{
  "horizontal_flip": true,
  "stem": "single",
  "optimizer": "soap",
  "adamw_lr_other_params": 0.00077
}
Rows from block 5, named by matrix and row number. Rows with one number belong to one channel. Each number is 200 + 30 x the weight over its row's rms, rounded and kept within 0 to 999. All counts start at 0. After the name is the row's rms in percent of the matrix's.
# convs1: 3x3 conv (model.blocks.5.convs.1.weight, 96x96x3x3), inputs 40-44, a 3x3 kernel for each
# convs2: expand pointwise conv (model.blocks.5.convs.2.weight, 384x96x1x1, transposed), outputs 312-350
convs1.6,099,188,172,208,174,211,231,205,244,205,210,172,248,210,213,196,208,170,170,201,224,202,203,144,195,230,244,251,226,231,191,142,148,231,173,181,201,203,218,192,185,166,182,224,239,180
convs1.7,102,176,194,199,222,187,193,257,190,180,160,165,191,164,224,249,182,254,206,181,205,186,262,159,186,265,120,201,204,153,138,275,215,209,201,156,191,195,189,164,155,187,222,140,213,186
convs1.8,097,205,154,212,192,190,146,150,192,209,220,156,148,195,219,139,216,191,151,203,169,213,195,215,176,207,177,164,230,170,197,208,155,224,176,236,250,181,221,155,187,156,176,247,228,218
convs1.9,104,224,202,214,202,240,207,189,226,172,156,191,184,191,191,204,164,178,221,186,205,240,187,232,198,151,239,116,181,252,176,208,229,185,243,233,216,237,217,195,214,192,179,165,188,185
convs1.10,103,190,181,161,163,188,198,266,293,208,211,227,218,166,232,167,248,178,197,164,221,240,210,230,191,187,183,234,184,173,219,188,218,212,169,195,214,217,192,172,246,194,134,178,211,191
convs1.11,100,207,203,184,185,191,193,270,159,217,168,182,135,217,231,190,180,156,178,154,207,233,214,215,206,231,202,178,219,148,235,225,173,223,188,161,184,178,215,213,213,185,216,202,209,239
convs1.12,095,214,224,253,212,130,191,246,192,170,242,198,237,191,205,224,188,238,205,159,183,211,137,178,174,197,223,229,222,241,203,227,194,236,205,248,198,167,158,189,216,230,166,233,255,186
convs1.13,101,232,181,164,134,205,204,195,161,147,197,217,167,217,206,199,206,231,217,194,225,193,222,187,159,205,211,216,187,233,167,211,234,170,182,252,225,200,214,220,169,193,228,206,220,251
convs1.14,097,206,233,216,139,257,188,229,136,234,206,204,210,197,269,193,229,182,185,195,184,203,181,248,199,192,228,203,236,198,184,196,156,157,220,237,178,184,185,234,205,261,171,196,200,193
convs1.15,102,201,196,177,214,220,206,206,196,214,206,226,198,197,214,207,228,192,147,210,214,159,193,178,176,170,169,281,184,190,143,221,196,204,238,222,165,212,193,201,195,184,184,235,147,112
convs1.16,099,228,176,194,195,228,209,186,262,168,200,209,184,183,189,179,208,249,257,207,211,190,202,189,181,188,279,182,215,211,162,182,167,246,200,199,195,202,182,177,180,160,163,130,207,219
convs1.17,103,182,209,207,238,230,209,221,187,191,191,192,173,237,173,207,220,196,238,217,165,211,231,229,225,211,182,233,203,193,193,221,221,165,145,223,123,206,168,192,191,200,244,247,176,178
convs1.18,097,225,162,223,151,201,185,207,224,220,233,196,185,201,166,199,223,204,228,208,191,227,187,202,203,221,285,143,232,226,201,225,160,192,196,162,203,217,195,178,208,184,176,193,185,187
convs1.19,105,243,267,201,217,192,160,235,230,188,178,220,256,188,214,187,243,246,174,209,189,176,222,189,197,211,243,176,220,220,215,216,162,184,189,246,163,157,183,202,236,200,222,181,186,181
convs1.20,098,221,214,215,234,187,207,209,196,241,206,220,193,216,193,128,221,164,212,213,240,130,238,172,248,144,251,258,203,244,206,163,193,175,259,218,207,229,151,223,198,178,213,184,186,195
convs1.21,096,178,219,188,243,188,223,190,159,154,156,202,173,236,167,250,189,228,162,214,198,192,201,149,275,275,157,210,184,154,207,220,215,208,220,158,176,181,156,205,154,211,214,229,181,161
convs1.22,094,210,238,156,279,116,188,254,278,226,215,223,221,188,180,187,201,208,163,191,206,212,194,229,173,192,191,158,213,191,179,169,247,184,151,178,215,195,184,159,190,193,226,225,212,202
convs1.23,104,185,199,195,195,202,197,228,207,175,188,207,219,209,196,244,206,230,228,250,211,164,206,188,201,210,218,174,200,187,126,197,231,212,261,179,184,193,185,147,203,224,228,206,226,197
convs1.24,098,220,217,224,223,212,151,199,223,304,204,182,264,231,162,209,221,251,187,189,193,197,203,170,171,211,168,167,230,172,221,247,165,236,179,207,228,182,230,209,217,200,147,211,187,189
convs1.25,094,195,165,168,213,220,180,145,193,231,191,198,187,268,194,181,191,154,167,176,224,181,169,192,215,199,255,195,213,233,179,185,173,222,171,218,183,232,195,179,198,190,169,201,179,169
convs1.26,090,194,195,214,222,264,262,190,91,182,235,172,200,238,266,206,166,168,207,194,222,179,236,189,231,139,202,163,204,195,281,181,224,195,257,222,204,178,183,198,184,173,217,171,206,216
convs1.27,104,182,176,207,249,122,134,237,280,152,177,161,165,157,169,234,213,207,274,174,198,196,194,181,215,160,221,217,259,200,200,165,257,214,163,212,189,180,218,214,176,172,212,218,205,193
convs1.28,097,220,221,162,202,257,161,280,201,200,144,179,201,156,176,222,181,161,197,220,170,139,198,188,187,170,223,192,156,202,145,180,209,219,181,227,182,200,155,228,219,196,239,202,226,198
convs1.29,102,181,178,197,200,188,228,243,187,110,231,151,223,228,233,221,186,219,189,205,171,170,235,231,176,207,233,193,190,227,223,191,203,243,216,233,218,209,224,207,211,184,211,257,184,239
convs1.30,100,217,172,181,271,209,176,210,222,217,268,209,236,161,128,252,211,222,196,231,228,221,235,191,240,227,139,233,152,198,140,235,218,170,190,191,220,196,160,184,203,133,212,245,202,247
convs1.31,101,174,180,191,226,172,218,216,245,214,227,169,214,158,232,212,143,269,243,197,213,244,226,207,198,204,241,112,162,192,190,157,178,224,216,213,206,222,191,205,232,170,215,166,133,214
convs1.32,094,166,171,186,191,194,180,230,156,195,169,171,259,226,188,147,186,171,168,190,203,190,191,242,195,197,239,199,187,229,166,219,134,204,143,223,194,178,184,166,201,237,181,192,218,182
convs1.33,096,217,238,206,209,219,176,168,211,193,169,185,214,232,113,251,232,225,230,227,192,211,207,167,221,210,152,190,214,201,175,176,170,193,245,164,185,174,218,219,274,216,202,226,150,221
convs1.34,104,196,175,245,192,215,143,209,172,173,178,199,235,203,204,206,171,178,214,186,231,243,267,195,216,215,216,208,223,250,133,216,250,200,202,238,237,189,220,221,216,107,202,175,194,232
convs1.35,101,215,201,188,188,228,200,207,247,207,207,187,164,205,179,134,167,181,247,238,250,225,228,112,193,199,197,179,161,173,200,203,217,189,200,187,163,200,204,179,215,162,222,251,145,245
convs1.36,099,172,177,201,188,223,197,190,154,179,245,184,223,165,219,200,190,223,229,226,212,158,184,224,217,212,199,200,194,167,190,166,246,231,142,162,228,192,237,188,217,204,112,168,199,200
convs1.37,096,231,218,197,214,219,160,231,240,230,215,177,182,207,199,114,218,178,207,261,215,192,181,197,230,160,230,216,235,178,241,212,232,167,269,184,229,227,168,205,201,209,185,246,183,224
convs1.38,097,184,197,210,154,206,215,228,154,131,190,200,231,214,243,176,202,234,183,240,210,210,210,219,196,225,173,143,245,210,184,207,228,205,219,183,223,196,183,227,196,180,138,227,232,169
convs1.39,102,225,197,212,185,239,199,195,141,168,218,175,225,224,221,192,199,211,172,208,206,163,230,193,173,209,228,176,196,213,203,165,182,193,249,154,198,184,202,234,198,193,209,222,196,272
convs1.40,098,197,201,210,177,216,193,242,227,229,175,141,169,220,190,241,202,203,190,183,214,201,178,239,167,178,201,189,182,222,170,166,243,198,184,194,200,212,262,154,189,163,216,205,153,203
convs1.41,114,207,221,214,166,210,200,156,134,201,196,203,197,191,221,172,202,181,174,193,192,184,210,180,229,197,194,186,243,180,228,147,210,192,182,176,198,221,191,233,211,152,160,208,210,250
convs1.42,092,219,157,225,207,163,171,214,127,205,215,224,187,202,149,173,178,207,164,165,212,232,204,191,201,219,186,236,192,221,198,198,159,222,178,189,192,166,226,183,240,200,162,211,190,152
convs1.43,109,210,206,238,199,196,190,195,207,171,229,153,226,215,200,182,217,205,228,175,218,207,253,192,191,260,200,215,167,203,261,191,173,209,283,233,218,210,257,185,263,161,189,195,229,200
convs1.44,092,234,211,231,211,189,251,159,188,188,216,197,216,239,230,232,205,245,199,198,217,271,209,198,230,241,146,245,132,169,189,225,241,210,200,218,205,187,173,183,192,184,196,169,224,238
convs1.45,096,172,195,217,230,227,199,213,182,203,145,177,148,223,229,232,184,231,213,219,193,219,185,172,213,166,216,214,172,139,214,183,209,131,159,225,172,217,149,182,191,263,207,177,271,178
convs1.46,105,170,227,161,145,220,198,173,164,157,187,189,185,210,197,181,180,209,215,245,226,216,164,151,163,165,173,206,197,223,215,180,232,186,159,182,162,190,242,210,228,199,220,249,177,185
convs1.47,098,171,173,184,183,197,197,250,206,239,211,163,157,166,225,163,208,273,196,180,238,203,196,228,190,173,197,267,209,213,212,208,200,196,164,238,206,213,237,189,189,244,183,252,209,202
convs1.48,106,210,171,235,147,188,201,219,188,226,149,188,173,248,163,132,229,210,197,212,220,215,292,219,210,221,219,134,248,199,241,188,195,214,188,226,220,227,220,251,217,173,218,257,215,187
convs1.49,115,176,206,174,193,186,196,220,189,197,196,212,157,215,210,232,197,170,233,174,170,202,198,215,207,197,201,211,149,194,216,232,213,206,188,180,199,188,227,205,158,178,174,175,175,205
convs1.50,099,174,193,194,217,213,224,264,210,213,151,169,176,199,205,254,168,191,253,226,189,146,182,215,215,235,208,215,177,184,177,221,220,234,177,173,210,196,213,247,214,172,182,196,193,194
convs1.51,103,216,148,194,179,179,243,203,209,198,261,185,185,221,196,226,246,218,164,204,225,220,240,171,162,226,152,166,189,168,176,210,239,223,180,107,221,214,197,209,191,202,193,177,204,202
convs1.52,099,234,176,221,194,172,180,221,246,198,232,196,200,246,205,172,185,185,267,230,192,218,199,151,202,186,256,168,139,206,203,235,172,239,220,195,236,247,193,165,230,169,247,175,263,218
convs1.53,095,213,206,163,175,232,154,171,214,226,223,192,201,214,206,198,228,214,191,202,197,221,212,189,215,219,191,163,150,163,160,194,228,207,217,155,207,188,181,175,184,154,245,193,197,186
convs1.54,095,219,197,249,189,230,210,152,165,165,154,241,230,203,201,164,201,198,169,189,200,220,220,208,215,188,158,206,165,180,173,203,163,225,207,184,253,155,241,182,185,194,146,190,199,238
convs1.55,101,205,215,220,214,275,197,185,202,167,196,162,161,224,193,180,243,148,220,192,195,158,239,207,201,182,236,196,233,183,205,242,220,170,211,221,205,225,223,194,162,154,195,183,208,202
convs1.56,101,212,206,209,184,216,234,186,196,225,223,212,239,219,202,175,175,244,170,178,215,193,205,204,201,209,202,223,151,174,211,224,227,210,150,183,178,189,166,207,175,185,171,197,187,261
convs1.57,094,212,184,128,230,162,197,212,172,228,180,188,163,233,198,213,204,229,237,182,237,186,183,174,211,247,170,159,187,194,174,195,224,235,167,164,198,192,196,238,219,213,263,234,162,221
convs1.58,102,193,177,155,238,174,223,181,240,224,199,160,245,177,220,150,185,230,204,205,197,184,205,174,198,139,265,190,201,220,174,200,202,232,167,216,202,247,185,170,204,242,200,157,224,275
convs1.59,100,190,192,198,152,186,217,131,212,165,212,180,193,191,215,213,196,214,220,163,213,181,206,226,182,183,167,237,205,202,238,205,179,176,185,190,240,205,210,195,162,230,223,157,255,146
convs1.60,104,200,228,190,184,255,260,225,224,209,183,224,216,197,240,134,183,241,215,210,170,230,208,222,219,200,226,185,204,237,180,213,211,194,201,176,167,224,197,201,261,238,219,205,308,200
convs1.61,108,205,189,135,206,166,246,224,256,186,203,156,180,217,213,219,216,194,213,215,204,169,213,161,181,191,136,174,177,176,210,221,195,235,180,189,244,216,174,244,197,249,138,213,235,181
convs1.62,103,216,165,178,182,212,203,201,187,150,212,206,211,229,241,201,184,222,208,178,209,159,196,231,171,213,191,192,229,140,170,221,154,236,228,148,191,209,218,197,166,190,185,208,186,229
convs1.63,096,236,242,199,198,203,142,171,187,223,237,208,226,221,216,210,238,187,175,164,169,230,195,218,224,203,204,151,202,161,238,192,158,185,94,216,169,212,183,224,245,172,246,176,156,292
convs1.64,097,196,165,183,200,226,156,205,202,285,157,197,161,197,204,145,198,198,165,191,198,184,197,225,237,183,224,190,189,199,168,164,186,239,195,249,172,210,210,145,179,266,204,172,226,266
convs1.65,099,209,186,187,184,191,171,198,136,191,172,187,200,188,211,247,121,216,224,180,196,198,206,219,162,245,171,235,210,207,232,215,200,156,244,237,169,227,198,228,159,195,236,188,207,198
convs1.66,103,218,223,208,237,179,231,131,131,178,223,210,194,180,250,204,244,205,171,205,234,167,233,190,199,201,181,228,220,232,222,250,125,231,202,226,246,165,172,173,169,180,203,181,184,185
convs1.67,097,234,176,164,183,168,218,166,243,210,232,233,207,201,162,250,177,205,228,202,157,205,229,182,186,247,192,194,223,148,271,209,219,252,210,176,174,188,216,170,212,149,244,159,190,139
convs1.68,100,158,194,173,178,238,207,184,204,241,237,223,238,203,194,224,190,222,200,147,206,188,217,178,227,228,231,232,179,191,235,180,162,209,207,211,217,187,177,195,160,199,168,192,171,197
convs1.69,101,179,168,207,200,283,168,199,174,205,194,205,154,205,201,141,210,205,158,194,171,208,203,242,228,203,148,188,213,228,197,215,227,192,192,170,239,168,218,179,212,138,218,200,221,181
convs1.70,098,233,237,189,190,190,188,172,263,229,176,167,165,218,162,221,209,218,204,204,185,240,206,224,231,226,227,198,184,192,266,216,195,238,214,212,224,195,143,230,175,229,225,184,229,133
convs1.71,106,228,246,209,183,193,155,207,194,243,222,178,215,175,202,255,232,226,241,193,247,183,212,150,161,175,189,220,219,232,213,189,209,165,234,135,210,211,202,180,188,185,196,127,226,239
convs1.72,083,177,207,194,159,183,196,224,202,174,154,198,152,201,168,172,178,193,176,193,171,198,193,179,169,212,234,240,192,206,235,187,208,164,169,198,204,207,194,183,174,170,181,252,232,201
convs1.73,097,174,197,213,178,232,188,230,179,163,207,162,160,208,192,197,116,197,250,183,203,176,190,271,247,201,187,167,196,253,144,196,151,198,215,239,183,182,135,212,135,169,138,182,194,196
convs1.74,098,167,183,250,200,243,172,201,191,180,191,205,193,198,213,214,193,186,219,167,170,199,188,209,210,172,188,184,196,253,205,190,214,178,176,172,203,274,190,212,191,145,193,250,209,210
convs1.75,107,216,218,177,203,208,240,172,172,199,162,214,257,167,212,184,210,150,166,204,211,187,200,258,178,220,188,206,198,183,175,190,223,201,211,172,153,210,186,223,204,226,221,218,171,231
convs1.76,092,192,203,254,160,168,108,206,240,168,236,165,196,213,214,225,168,223,205,155,198,177,195,222,183,178,234,212,227,191,214,222,209,196,235,200,169,139,176,203,182,217,193,223,176,144
convs1.77,097,247,173,200,225,199,151,166,193,284,211,218,188,183,155,207,216,193,195,201,210,245,193,185,208,248,206,178,232,234,177,155,154,184,204,214,163,193,196,221,205,242,232,211,185,221
convs1.78,103,206,186,158,253,200,196,194,227,230,222,212,156,175,169,220,222,191,180,221,165,194,175,212,191,254,209,234,131,136,196,212,232,201,196,195,202,195,210,202,222,164,188,206,224,247
convs1.79,111,174,207,177,171,161,236,248,206,205,162,147,208,132,191,240,200,189,199,148,215,207,186,165,180,166,168,196,186,192,191,197,180,212,169,218,201,207,200,183,199,180,171,212,207,226
convs1.80,099,185,217,222,190,166,181,227,194,209,216,216,216,230,177,188,156,250,201,200,204,193,220,262,258,258,228,151,230,210,183,158,182,156,209,194,256,208,245,156,261,176,159,230,211,209
convs1.81,094,187,216,163,249,210,259,222,185,217,209,249,237,201,210,232,200,225,238,193,235,169,210,204,195,240,186,180,167,237,198,164,137,240,213,272,222,209,186,189,181,137,245,200,235,168
convs1.82,102,227,212,202,222,192,196,289,114,216,176,119,214,220,177,193,204,185,233,185,226,215,217,200,245,235,246,117,215,192,195,229,172,239,182,198,237,213,202,207,199,175,240,229,177,210
convs2.6,104,215,175,186,221,192,123,163,200,199,165,203,240,229,179,218,202,167,231,160,234,179,172,205,222,235,207,176,210,210,233,239,176,241,235,161,173,229,201,184
convs2.7,110,208,245,229,194,237,273,155,173,202,187,168,191,200,216,201,217,191,231,199,172,214,161,157,218,178,211,217,192,202,165,189,183,185,232,205,203,197,202,167
convs2.8,098,164,186,201,219,147,200,209,198,169,190,205,216,205,275,199,162,192,218,196,142,206,195,205,197,143,237,228,205,201,205,171,254,211,215,217,221,210,198,311
convs2.9,096,245,179,181,207,216,184,195,190,200,179,170,208,207,230,235,166,153,239,193,198,158,236,205,200,180,171,199,204,243,151,238,191,250,208,209,214,274,175,225
convs2.10,102,222,175,216,243,233,253,179,195,214,216,179,223,200,188,216,212,163,194,220,157,219,145,184,209,212,221,154,132,172,184,139,183,197,245,232,276,215,153,219
convs2.11,106,187,230,227,206,179,231,243,134,205,197,204,205,210,215,201,268,175,185,157,219,191,243,213,195,174,167,209,204,149,191,192,200,147,176,173,175,210,237,178
convs2.12,105,178,199,151,200,160,178,204,136,200,156,181,224,204,212,168,226,190,179,256,190,230,166,214,254,197,208,252,192,235,178,249,239,192,226,217,220,155,182,135
convs2.13,101,200,249,175,153,192,212,189,188,202,208,238,259,246,224,214,127,175,233,195,225,188,242,199,257,195,198,213,244,223,191,186,155,165,213,203,175,219,207,263
convs2.14,112,136,243,204,161,191,155,209,202,272,120,164,188,178,184,146,185,205,228,177,203,179,267,152,202,139,184,184,164,196,185,165,223,206,180,173,171,163,197,153
convs2.15,104,231,152,215,219,194,162,149,249,219,176,185,189,185,196,221,178,218,231,210,164,146,199,229,182,194,241,240,157,207,174,197,207,249,226,197,202,205,199,139
convs2.16,097,231,200,166,204,276,193,193,259,192,202,193,194,181,251,190,274,204,195,184,204,210,234,224,232,240,193,228,242,187,168,182,206,190,253,197,189,217,196,214
convs2.17,099,213,166,227,194,194,196,198,175,166,248,191,210,165,213,208,193,184,177,168,168,165,164,176,180,219,209,264,250,211,200,199,230,219,180,143,205,159,174,229
convs2.18,102,222,212,230,233,237,187,202,132,207,240,167,190,203,225,179,239,191,200,167,221,248,255,206,276,203,202,201,188,180,189,175,220,187,155,142,176,220,207,164
convs2.19,099,188,261,205,200,214,226,187,134,160,213,197,239,210,196,240,192,270,181,205,215,182,195,201,199,185,199,201,208,204,201,190,185,219,161,190,165,213,222,206
convs2.20,098,197,198,172,196,152,219,231,219,189,211,213,215,167,190,238,231,184,141,205,236,198,171,182,207,200,153,210,186,209,197,209,168,168,210,177,181,226,242,221
convs2.21,099,190,200,196,258,228,221,202,141,239,227,221,217,148,213,208,197,235,165,202,198,178,180,213,192,217,217,187,219,205,155,179,210,309,194,260,228,178,260,169
convs2.22,110,198,204,238,186,224,191,228,210,224,219,233,200,209,173,168,188,236,203,252,202,217,136,210,223,226,199,258,211,190,215,213,193,274,194,219,211,185,169,218
convs2.23,090,210,225,169,251,185,182,167,170,255,171,218,213,209,194,153,193,153,228,180,163,189,199,222,210,196,197,234,212,212,212,192,200,158,221,221,187,258,173,195
convs2.24,098,204,229,200,160,217,208,146,201,201,172,212,172,182,226,234,218,202,135,196,226,220,236,226,242,199,210,190,235,271,160,134,217,234,215,239,207,180,228,160
convs2.25,094,134,180,204,214,182,209,167,212,180,254,188,169,233,207,198,189,203,195,214,226,174,217,153,184,188,158,225,198,198,252,218,251,107,198,198,169,204,204,194
convs2.26,100,144,122,163,196,132,174,192,225,182,240,230,195,201,174,189,216,168,182,188,188,197,196,208,201,215,141,162,193,223,227,195,247,198,160,190,155,206,275,211
convs2.27,094,214,194,211,177,210,160,216,200,173,162,166,212,209,191,210,191,194,203,235,188,257,187,166,243,237,233,211,200,154,198,185,185,169,217,201,220,196,183,212
convs2.28,102,151,136,140,232,211,168,153,222,129,224,198,128,203,219,199,187,240,228,189,242,197,210,178,177,216,241,218,230,207,204,215,226,215,163,202,163,194,184,151
convs2.29,103,206,179,197,188,194,228,205,220,240,210,186,198,197,246,189,201,201,179,242,206,218,223,199,169,224,177,146,171,188,169,173,248,206,223,188,207,216,164,223
convs2.30,098,155,215,236,207,209,170,184,185,229,162,223,215,189,239,242,249,159,244,194,259,172,209,173,174,183,293,209,204,262,205,209,197,211,270,235,219,226,159,183
convs2.31,102,204,252,168,193,215,198,214,225,202,277,256,205,189,184,219,212,235,259,192,189,210,257,201,174,172,154,215,215,216,256,197,164,198,224,206,167,161,219,189
convs2.32,099,261,191,172,231,199,218,181,197,242,248,288,215,168,208,153,213,183,288,243,244,258,144,191,221,230,234,159,158,247,210,162,187,187,191,167,249,222,180,177
convs2.33,110,200,171,196,235,179,189,198,196,203,209,170,224,179,214,242,165,225,240,211,197,208,265,195,216,184,226,228,184,238,180,194,215,200,190,187,209,193,218,233
convs2.34,090,232,207,208,222,194,229,212,223,244,184,198,245,162,124,212,222,163,224,168,209,167,238,209,191,233,172,171,210,233,207,203,199,213,220,195,187,185,183,228
convs2.35,107,178,205,243,164,168,197,212,236,235,211,165,182,253,170,196,192,222,173,189,185,176,196,217,206,223,221,250,261,167,165,215,178,195,189,263,180,255,220,185
convs2.36,093,156,176,141,222,218,216,241,253,246,204,279,259,228,205,204,238,158,211,175,187,193,189,235,182,251,185,237,238,196,165,190,187,223,196,231,223,177,233,208
convs2.37,090,129,237,189,225,183,220,219,213,222,173,197,148,140,236,159,203,161,185,238,168,223,156,231,218,202,233,183,205,201,247,203,185,218,228,259,231,213,107,218
convs2.38,095,216,136,193,237,192,199,190,226,154,195,212,155,127,183,198,233,221,182,112,168,211,151,190,198,174,219,193,175,155,191,160,182,190,228,241,202,160,254,201
convs2.39,099,166,240,171,185,191,228,176,237,254,212,224,241,170,240,148,208,157,136,173,169,187,223,229,192,224,235,200,225,164,180,236,181,186,184,229,172,252,226,202
convs2.40,099,147,163,134,254,149,170,174,213,191,172,202,223,203,197,184,211,237,175,202,177,201,198,251,243,187,134,219,180,209,201,198,232,137,199,153,257,206,156,219
convs2.41,105,263,211,205,181,135,253,178,139,237,129,178,218,219,220,215,201,255,163,229,176,196,203,227,213,200,182,202,235,224,239,142,239,194,214,194,219,188,235,136
convs2.42,092,203,202,235,219,222,182,218,143,262,223,205,188,233,262,224,241,201,218,237,216,223,226,201,188,197,193,191,194,231,222,237,181,193,186,198,238,215,197,216
convs2.43,094,180,146,224,195,180,218,221,256,160,187,221,174,213,186,143,194,215,235,185,182,231,166,221,196,178,235,242,179,168,215,221,178,230,203,234,165,188,276,234
convs2.44,103,235,222,178,191,172,197,210,172,203,231,255,215,197,205,206,235,215,182,187,207,205,215,187,249,148,275,226,236,191,173,192,198,193,247,201,184,246,184,216
convs2.45,099,128,198,163,182,156,223,189,220,203,145,218,252,195,196,205,161,147,233,158,163,196,228,199,216,165,192,155,254,195,238,198,163,189,165,163,191,202,212,209
convs2.46,103,166,183,195,179,193,117,152,205,222,206,189,178,238,228,195,182,227,182,181,218,198,168,214,217,205,231,178,201,205,153,167,160,173,160,174,218,163,175,184
convs2.47,104,218,237,200,206,196,143,176,175,176,172,213,227,164,178,266,275,192,205,247,248,178,202,138,243,192,199,185,140,199,209,176,126,170,207,148,160,237,198,209
convs2.48,097,200,193,192,201,199,209,186,236,205,161,217,211,176,209,170,197,237,176,249,204,254,175,209,220,223,158,219,207,209,167,218,128,239,158,233,203,231,212,167
convs2.49,096,240,228,266,204,178,218,203,237,190,199,171,256,191,200,197,222,249,206,161,219,187,186,218,153,238,176,143,252,291,218,197,236,216,217,181,170,273,214,150
convs2.50,097,211,276,210,182,225,230,214,164,197,217,193,238,264,182,184,188,215,231,197,189,218,212,198,182,176,216,185,204,174,175,139,172,180,158,157,157,207,235,182
convs2.51,103,204,197,182,161,182,241,220,205,175,296,185,190,139,182,225,204,179,191,221,204,214,180,219,195,207,227,192,206,184,229,217,206,235,203,211,173,128,144,173
convs2.52,097,177,225,189,189,201,164,164,252,164,173,179,203,182,131,157,179,216,222,166,211,180,237,187,177,200,223,181,166,195,219,220,229,176,209,201,250,221,199,193
convs2.53,097,229,166,168,203,156,283,208,156,237,216,225,227,183,227,220,184,162,177,200,186,227,211,189,209,202,222,237,194,196,204,218,182,201,169,216,195,187,238,201
convs2.54,103,166,157,217,194,182,150,204,199,193,181,225,208,182,212,190,146,165,187,215,218,183,150,240,223,174,163,212,175,231,163,227,208,208,155,238,195,210,254,183
convs2.55,099,202,235,197,263,213,213,192,204,206,166,188,213,211,210,241,198,199,210,280,180,161,238,218,202,201,143,165,224,234,223,233,210,233,156,213,187,237,216,172
convs2.56,094,188,275,279,159,198,174,231,176,181,243,236,245,184,148,150,223,169,192,231,189,191,191,189,211,228,235,200,210,176,169,186,201,239,236,235,201,221,143,235
convs2.57,097,174,272,195,282,240,216,216,195,259,193,165,188,208,133,241,213,218,234,219,187,169,206,231,207,177,205,230,194,195,205,187,277,169,192,201,170,209,203,233
convs2.58,101,229,179,182,194,179,207,187,184,222,275,196,270,162,143,160,175,197,192,200,211,181,176,205,239,188,202,226,192,230,182,229,247,231,168,159,246,210,179,125
convs2.59,100,235,204,150,278,187,169,237,231,242,197,188,201,195,215,186,169,210,216,221,197,234,194,223,210,182,190,174,218,194,194,155,153,236,212,247,222,237,205,214
convs2.60,098,194,215,203,188,187,173,218,214,189,171,173,203,170,146,229,206,179,268,202,221,199,216,155,170,221,170,223,155,211,180,233,206,205,199,134,188,132,175,179
convs2.61,099,164,217,248,144,225,244,239,242,182,213,204,177,209,249,193,220,225,217,247,217,132,157,184,221,208,176,228,181,232,210,181,210,198,171,162,194,248,192,190
convs2.62,096,190,202,217,223,209,197,184,229,158,172,203,273,197,196,235,152,246,213,171,244,209,191,237,199,182,155,209,168,187,198,180,214,245,226,224,204,215,217,161
convs2.63,097,220,186,173,224,167,196,276,203,198,203,204,181,154,226,207,194,191,199,200,118,171,241,186,196,176,247,232,225,151,186,218,196,198,221,225,196,218,180,200
convs2.64,095,198,204,186,211,204,119,172,177,179,184,183,199,193,238,260,155,168,239,223,172,198,190,188,186,187,191,210,173,227,166,245,201,162,156,244,251,122,203,180
convs2.65,094,204,197,200,210,180,221,257,190,184,186,231,192,266,218,210,242,182,188,191,189,167,203,235,161,197,167,221,208,246,189,211,204,159,196,203,169,182,144,178
convs2.66,103,179,218,186,201,215,197,178,209,215,181,220,247,173,236,188,194,154,199,166,180,211,181,150,213,161,209,168,178,158,210,213,255,181,226,165,178,197,169,173
convs2.67,105,228,232,194,196,221,271,192,164,213,219,188,256,199,224,302,195,163,191,178,209,235,227,193,236,266,238,202,237,251,156,187,216,210,253,275,156,221,206,198
convs2.68,098,207,183,220,247,156,248,227,202,206,248,198,210,220,159,242,199,199,173,224,236,160,185,155,171,203,211,230,175,209,175,166,190,143,180,175,194,217,200,154
convs2.69,114,156,187,242,216,179,223,204,220,172,154,230,209,177,150,244,217,198,168,243,213,190,165,185,236,213,141,239,252,209,244,167,177,212,199,224,169,224,225,213
convs2.70,096,225,184,196,188,163,224,242,194,192,218,233,255,215,201,172,125,188,167,239,160,185,247,254,254,157,192,243,177,188,166,231,178,159,234,239,225,220,176,243
convs2.71,095,184,204,146,256,179,192,212,245,246,220,206,227,227,171,192,205,222,158,199,205,207,253,230,193,180,179,250,202,203,199,215,186,214,172,226,181,195,168,256
convs2.72,125,209,176,119,222,153,186,243,201,187,197,212,232,192,196,182,177,184,189,192,234,203,206,213,201,220,207,256,224,199,183,207,186,206,201,195,198,160,193,242
convs2.73,100,197,191,155,242,168,190,197,236,252,165,174,156,225,210,172,217,167,230,226,236,197,136,195,196,166,137,197,242,193,171,228,173,167,199,213,218,230,178,251
convs2.74,099,173,232,207,198,206,184,206,206,199,149,232,177,175,235,200,187,226,176,225,215,138,200,236,236,180,208,202,219,142,187,185,233,206,228,238,196,214,237,202
convs2.75,093,172,180,223,177,223,187,174,170,238,180,243,162,207,204,221,227,212,222,150,168,186,209,210,235,171,144,257,129,170,225,252,193,232,169,168,213,138,193,200
convs2.76,101,180,168,260,201,180,226,244,261,186,223,174,187,206,191,205,170,201,157,210,196,142,203,213,244,198,222,183,190,201,179,206,196,179,210,212,174,211,153,178
convs2.77,097,229,196,164,211,224,241,166,217,155,200,262,205,192,219,189,207,224,175,197,219,242,231,181,220,281,166,228,174,194,237,193,161,188,179,217,216,202,214,162
convs2.78,102,200,183,141,227,174,159,164,190,193,160,228,212,232,214,168,205,187,204,174,179,205,227,215,235,236,225,167,192,237,209,203,207,154,181,233,226,157,149,228
convs2.79,109,212,232,179,215,218,197,188,240,262,250,206,223,200,216,232,196,210,195,229,182,177,190,223,228,250,214,273,282,268,157,163,202,186,209,225,229,203,197,166
convs2.80,099,179,189,164,271,235,212,184,227,179,199,183,202,203,213,149,233,132,225,201,176,205,254,173,191,174,209,158,184,207,178,180,187,191,176,206,193,197,171,189
convs2.81,107,252,209,172,185,167,224,194,190,224,195,246,163,225,190,209,186,202,220,121,187,192,275,196,226,223,168,212,153,195,153,148,168,226,225,166,187,193,178,257
convs2.82,108,190,147,203,230,182,204,211,173,209,188,223,203,202,192,210,140,242,181,145,204,218,191,223,196,271,188,222,176,202,189,183,248,197,268,258,182,221,258,203